A small autoregressive pixel model, trained from scratch.
Model: 2.37M parameters, 20-pixel images, layers 12.
Training: adamw at rate 0.0015, 5500 steps, batches of 64.
Data: trained on single printed letters, digits and signs in grey, bent and noisy, 98750 training examples, 3.6 epochs.
Rows from block 5 of a small autoregressive pixel model, named by matrix and row number. Rows with one number belong to one neuron. Each number is 128 + 32 x the weight over its row's rms, rounded and kept within 0 to 255. All counts start at 0. Numbers have three digits each.
After each neuron's rows are labels from the 100 images, of 14976, where the neuron reaches its highest value: "top examples" is what is common among them. Only what is clearly more common there than usual is listed. The data: single printed letters, digits and signs in grey, bent and noisy. In brackets: how many of the 100.
# fc1: MLP up (model.blocks.5.mlp.fc1.weight, 512x128), inputs 0-127
# fc2: MLP down (model.blocks.5.mlp.fc2.weight, 128x512, transposed), outputs 0-127

fc1.340:150094064095112125128136158147079174102098171138182140110132057098134094189076218094101125113137073090114165128152108086178092168120140128134174090114102147200146075112094088148081126091137169075170136120153115106147120113125126125213169155067106156129152126133137124125130113095142083068101133113131086150129143118149173192168143163141132115138168112139140142103120129163158145091160
fc2.340:157099144138069194160143180074105083157157110139074153117118137133171145134114114086124159138097183127150181117099045105136133133160101173133095170076149091139107119139156153099163148151129102201108071128142147138114134148150199108086095092155126193142150088087143096160100124126122120163084196105191088104128102149125146105093152069131098123121147122107101090137089148136055120108088
top examples: bold (74)

fc1.169:132120076098161082162092088124104144099112211099127190131130114080076136144100188116131128105108123084125138124121100087110117123179132177095097120105136158186167169101118126155160150120092184191108124092155163152163103123093133101204169134132159123105135097163140102112201117091139113117140209033118126122140107126113097154122085146049105102112139140168124093147152153162092129111142
fc2.169:148134098117135210131120173173067117141109188105132113138183146158106163136078110133100124195116160141171174100116114095100126043137110148134107178088083134159089146170121149110098154133141121155149124122226118142162104115124090076117118046182079164115138095166130099168147130067092171137164130175121173088144147096147134146178150151177105118106130115113104180106095114132131139123134
top examples: bold (90)

fc1.265:118090176106137164065140130103088065078168163099138142084148135068130201119139161134115130122126108107128132178136105076134086038164180115108181131021117090109089099157159132145146134114117157121131129119145145110114191122114091148139094130154119158138127084151151113148101127123152165120133163122150143165140143113174200159150135107152118109197135164098117178129097053100072149112100
fc2.265:176126094088094138139115169070127139027123202184143121110183053117079127131155137059165136097134144108169134146140130057098094139154103127127197135042170124135129148161121143172150144105168121078126120086166130115154133144117053086144120139187147112102118131083074159135164101099138137057158127137147095111130139116164156127140158158148156110133106174131130158129125140109111161117107
top examples: the character * (28)

fc1.178:125099106160144130133144164136118138199170099139137088119104123117163088130173137151076100105110106095119085106164162102131140102096134196094179142113140157152131141150163121125160129124127140072114106093130119165148119151131066139120128134147122130112162047175167136175070127155166033149056105129141079162190120155106147112113138051133124073114136135154132135142125207069103178150063
fc2.178:126145141147126121148123079105155150091098077123105109140107221128076183103128132130153107114175131093113132122124120144147151079089196083142184151190138126076130092119182132101121118133093131139145170106078147151115116113116195076107123112108172128130164165162121154123112156146090121151101085078083242129143208112122135157164119172129113090149135146138077119142176114157098176129180
top examples: dark on light (76)

fc1.147:115083077178171134065105100165093147120167113088107124099162088067127083188121111127171104096154085143127107143117111097123097101102110185096158135153105173147131126157167055119139120128150185118138068113133112094113108150122161184148178176118130100108115116128083113133097092076182114209157082088111166151156142136102101102117087142064118102150144160189150175154118111122168124145176
fc2.147:142135082127145123118162120056200121114074140182174174116096110085175124145083115134139071160140111139134180139135091170129152128130141146115123085105065140216084135103131113128107162081120145158153187093137123118109140135151014128099181109088189141141162140115092146167123115147117152170092109095110158141120147128113128158119164102077110145134157095143156179075095163089142083118164
top examples: bold (72)

fc1.186:117136106129117117117090092153091139181169184141142146143126021130153158155143147114061176079145116087134105122159127118114094119115129171118069170125107170083148131163141133167175098124140122154116099091100096137163146143112092122192120125160126143108142042094116166152153156090131159141142155041172092080089149168102105148072086139062146123134083167191124120117107120118099173151129
fc2.186:082142145083130152118097107136169161066185185102195068096185136179142107124187097075137107125135145167161164113166182106122106110184148145126185128078100110127146142165121151147147078134146101077091160126117156124123111076146097081166181125118111111155112125135170151141147145094079123064111082162109157129127197058115133101110154117166102128168107151123152142158110079095136160178132
top examples: bold (78)

fc1.17:088104116143147091098148141179126148153126151129130102159110116124121123119059142145139074155127099148118122113070210072127106120114127133136197159131134083104143138052135140070121109110132152167123129125154118116150080097115147110200107160158171119174112124159145161131176140140082047094122103140125169114171158124154168167158075166078088118166196168196124136155084135135208151145143
fc2.17:165100081137158180128095085159092137122108090141148169092087114157095147134103082164167065143169115127119107027104126140172178101149172169183096141076162135122097101150071083157120121109168121146156159163075101112112125113110184125094148105126107122120187128092147127157112136165096103152124121151126092167134094112154175110091122131127105132128178087158054106152115182141090112210109
top examples: bold (74)

fc1.99:079142117100107140164143097156171107145184122191158128125137129135189123122165116148173119090091141108095130078162172069180117159151158151087175166101151186094125153171186092130106079135112103158135144144109151107154122154146099137127160092114088124149169194067116122137109106149179062106091104131113151124057121192130167141153018138111144097126139167123102119132104094138103111091144
fc2.99:063158098103162122120113133169027153126139113081103112159109092099159119124055137181089144111149109132186165095132094179099092108074075135148109144155159112124130100132187115121121165119153138132168093112143171127150049172094096113118058132099180127105176114166102108158106113091094146138158115122161116123166141193115135171191175098133131123142113154147088136140134140154091200147148
top examples: sans-serif (92)

fc1.127:150144121179082028089145197138141185156096183124210119143127172127165142158101130116094163127091137100146107195129110154192089138094096144131135186129117140118085064128094084203131107197170132087132172134129167086120120133098105090143094164161092131140130118122102150138152116083135059147073147131139150134086129123091140145123131140146116123146148166144121127151129180135104158162080
fc2.127:097151141118097135157145109140175065089146105107076104109141091154068149093126157112158054108122101132102100144159080085173080148168176137131133139106110185118125144169054150125110125158077117155209098116059148165068142124092121152053111122086071123099190103125150195117063138160129077133116135093129116084083141144102133105113152089134127160144122142090147134129147157094109144139120
top examples: bold (75)

fc1.29:099127121129136094154161176130145150169149127135138161133093117115141132157107129070130121160120137169148106199098148142104080236129117073084117177116092153144113177166119143164127162107106078144135191192132129158147128105129138154137166137098078158151107063107145086114164149110121098129085080202142141152125102203075144100148060085186081161094131124122170141116109129108174144120093
fc2.29:090071167061125150047123143159090080096155144129125157115053062150092083149121141158146122123138139193118143120103099133159123161118127141115093162117083150142098121109110092220126106122085123133143082109134102145196090184131170115088111093129134160130102205105128059157136175135119126115147129159151122114158097163179139132106165123152116162132161093149039128098099147104125167145143
top examples: the character % (29)

fc1.506:165108146106146152136149131060124123158113108101172142168110162064152112098127109095128137116110091126111119139124209130124154133088130130116134096160105142126146104139099136165111168084084158154145119134155140162112177104131121160157149135182176145127150129142136110135145068115100114105074157138121038187114123163132100234118096008166120173129102091164141093109107107082121077189134
fc2.506:075120135155069114133160108103144165142057050115094114096146166167115126108161161122139068147084132076110101094111122143134156078107169113158165112125119184076123102146158146102112155124128116170135192108016139114119143096080125148107115149099155141110171087120081158135109160158134075174127116049115196139150184139119133163154112148141125102121174117138189117103153182148129128098126
top examples: sans-serif (86); bold (83)

fc1.261:105086134142114132137121137103100056045116163133128088125084140119167097154167131138134102154110117096156165161141161083114170150142145153126137172049125134113090110150164094155136145081124130155115180175102150118129152162141095116167084114148095185115095152085122214121207073099100097139173168120177186121102138107077105118127055150141105144158117141150163091149143117136097072071124
fc2.261:128173163158154090129121072145124136066169085101108178072114171066161113105188103080167148141169096095182080160122165085132118125213141104126114113112186097100161158139125158114171141123165152122081126128164140102094121111125120136133100109166175106121122073136095147128120168082145153111101132123144110137070168138142082139149120197060112119090112149065072110158110153181118121104093
top examples: serif (52)

fc1.294:114089166134131088119114117149161181175137134182115102135115025113171099141112137133096123074142098110127057133117130130069120139132129142080171142135116184114144085127166161166193084098104127127131079143098131108147164111087155140215230137164125122128134081108104137133154132141149133170112169031192109083131117162100116144086095108140131101140104114161145143119131138102142157168110
fc2.294:112144147130158109161130124112168145138124159038146093111120112075085139144175063072082093138151181142075129133140149096101110058147129173143225095102121112095144136141139123150128140110093178186137101099103110089146129068136148083204140126101103126142147142118144099122138122126124120082140088136109124116161157152137128134159163156170122128124116109158114177128164046110148187167223
top examples: bold (82)

fc1.376:115119089149133089129107146109132097131097121159080116147132137118139084087126182054195102112113077106105083167158138128115113146151139203124159166139084126157082169137169087132122140163148064129115163127120104153102152120142163139109112148134117139133134147112040173112156035142181189178114115150140130154120142114090089184112105116132126099183157072163184194114145179142176103154127
fc2.376:120153092135167120086130143122182099117097149137159159123144113113086116158095144101143129097167092090111181150104079215142133156078127166119138101072142111221126133143091125084078118156130106110159098075147114103082180101149073156163054198106113119123162139149126172109128094131142173114162119100126107117140105037075158102118144083132112160133101109147156183076134138088157141155124
top examples: bold (78)

fc1.57:192081151128193144151147122163069129074150140111121155119142087127149125132162109114157169128108186112143153153130239082111136117137126073121121151078145138091157117119143114131087112106145149095156153147178119194106173071125103129127143110090124152129088114071122140138149082055135103105130145159160157158086124071103115143160137201114086062174132167133155098180122107127154063109126
fc2.57:204109143068115168123107172119074110079165172118131171088106143143069141088153096143076172123179150100163131150128117088151126160085143187128135146065161098148144138143150098172153139104192117111135049139166167089107114155149098070141083117194152167147134064087138086136099121141136164109143132136164126119152104058151152084165114181142115127102151148117088112154153120180114142108107
top examples: the character # (30)

fc1.509:093055146098106076054127141142103114151103186190131154114062105104144090125110129079133116103178134130128180117143048124116124152127106106151168131093096151178120103204133151131113142130102130164188103109123161143162116180200119143105084093088114143135104189069126106125147107126109131110141139142164088156109103187148149131086144108149146137115166054193072096123159113155137146102097
fc2.509:110118117171114108157057086102116122171158091129111154092158194134191140112242083132118174179112149125133086126118143118088149131115120197137039114197122111087148159153114147122146131120115119078117127146178172142146146142126153120181143133182110116089105089200142156112167115111133164087127142131113140188107150123129091128081100151037131163133120141111107107131134069144134117141123
top examples: capital (64)

fc1.215:138144128088095149100182203099114159169135130126110122202114073118117140184117175159154102169155093141178049169105154091142162149139049111122142139117163168083079126134117120170161146124139120086118122167106137167105167161130149161109161068121130157098114174071046136173166117157102143174074105095102130126105131109110106106091137107108129076092156099168156104116131150068161150122116
fc2.215:084147090099151122093161147152102099197047130162122146139064115124056104138059152161110061073097120167110112121111104134118125082184133102109206113129146178228093125078103121165136111109158130135151175144092072115147112146150115139143153093100134144158136128123132106117134179102157127131134091110131099088157120178138153087097151129176128137139160116146213185122137092108126133154125
top examples: the character = (42)

fc1.403:148142122112173193097156130140090137174151181056148116137103150084156110105087147110109172127131122132016155120124154114099071149159138144102102132122070170150121155097151151134110126158105115187112112114128108146148197110171150144161132094126143156092103117128163086110148124093118172133160134118130092157089125136112155158056149016110099145165157087174157133159047106118120143149101
fc2.403:116153134120088092136125152097182174108121073106128101125173154117176117095159095147139135152087098143148098150150169148130126119165086148133128059085142151129162174123121142065118127114119193128141160141132147111104176052094072098164141169162214120149132166113080117110172082074138103153109081105054191175126162120111085146167086138088156080118140151091157169169165140126134154109128
top examples: capital (65)

fc1.505:099081135128158110123154137177105154141150133094162101211143139074112134179146139204127184173115074147168045159106087134136105134107113132073173140170130158101091115115125106103097133079141161135124111178115136145200125152133147152130107157094119152115147125110133116139202107103137085131170086129141101145140172141093143142172020144108172115083108131165143192119091074128129154114105
fc2.505:093080122176146086122138118099153123150136079137174162124106155081183120175126096110096062103087122101070125117112201127113150145179141109113077125119087094138096103156088101148167106111096136123109177100131113150128161174127139137073140130143133169097152135058131076144119173149094094178136147112088127199047123178116140145095091068119097111142159118162074179154103159113170087162135
top examples: digit (31)

fc1.440:095115098159121209111102120132136130156136174101169073112149098135105177151080096167136124125124055145126163193187146113173101160117147149150099122120108134149171121165041075070131095144154090123126109138152156114135166200143162155078205142170113118107160138115147137158118122086141127118104104156103184116105150106151144102171115123058127132167119124098102110100091111063181185116148
fc2.440:151139108150191064177142085067142042136101116067152180126080152095135136190129142153137080065135135074175198127105160171129093148110106101129123174142119134138103123124120136142166101166085160131121116143109104093036168125169058068142155121142139110120101112136122126114110139136186132183088145145105116171103134153131076092138134151124126122126148131101125135127145186123114206098139
top examples: dark on light (97)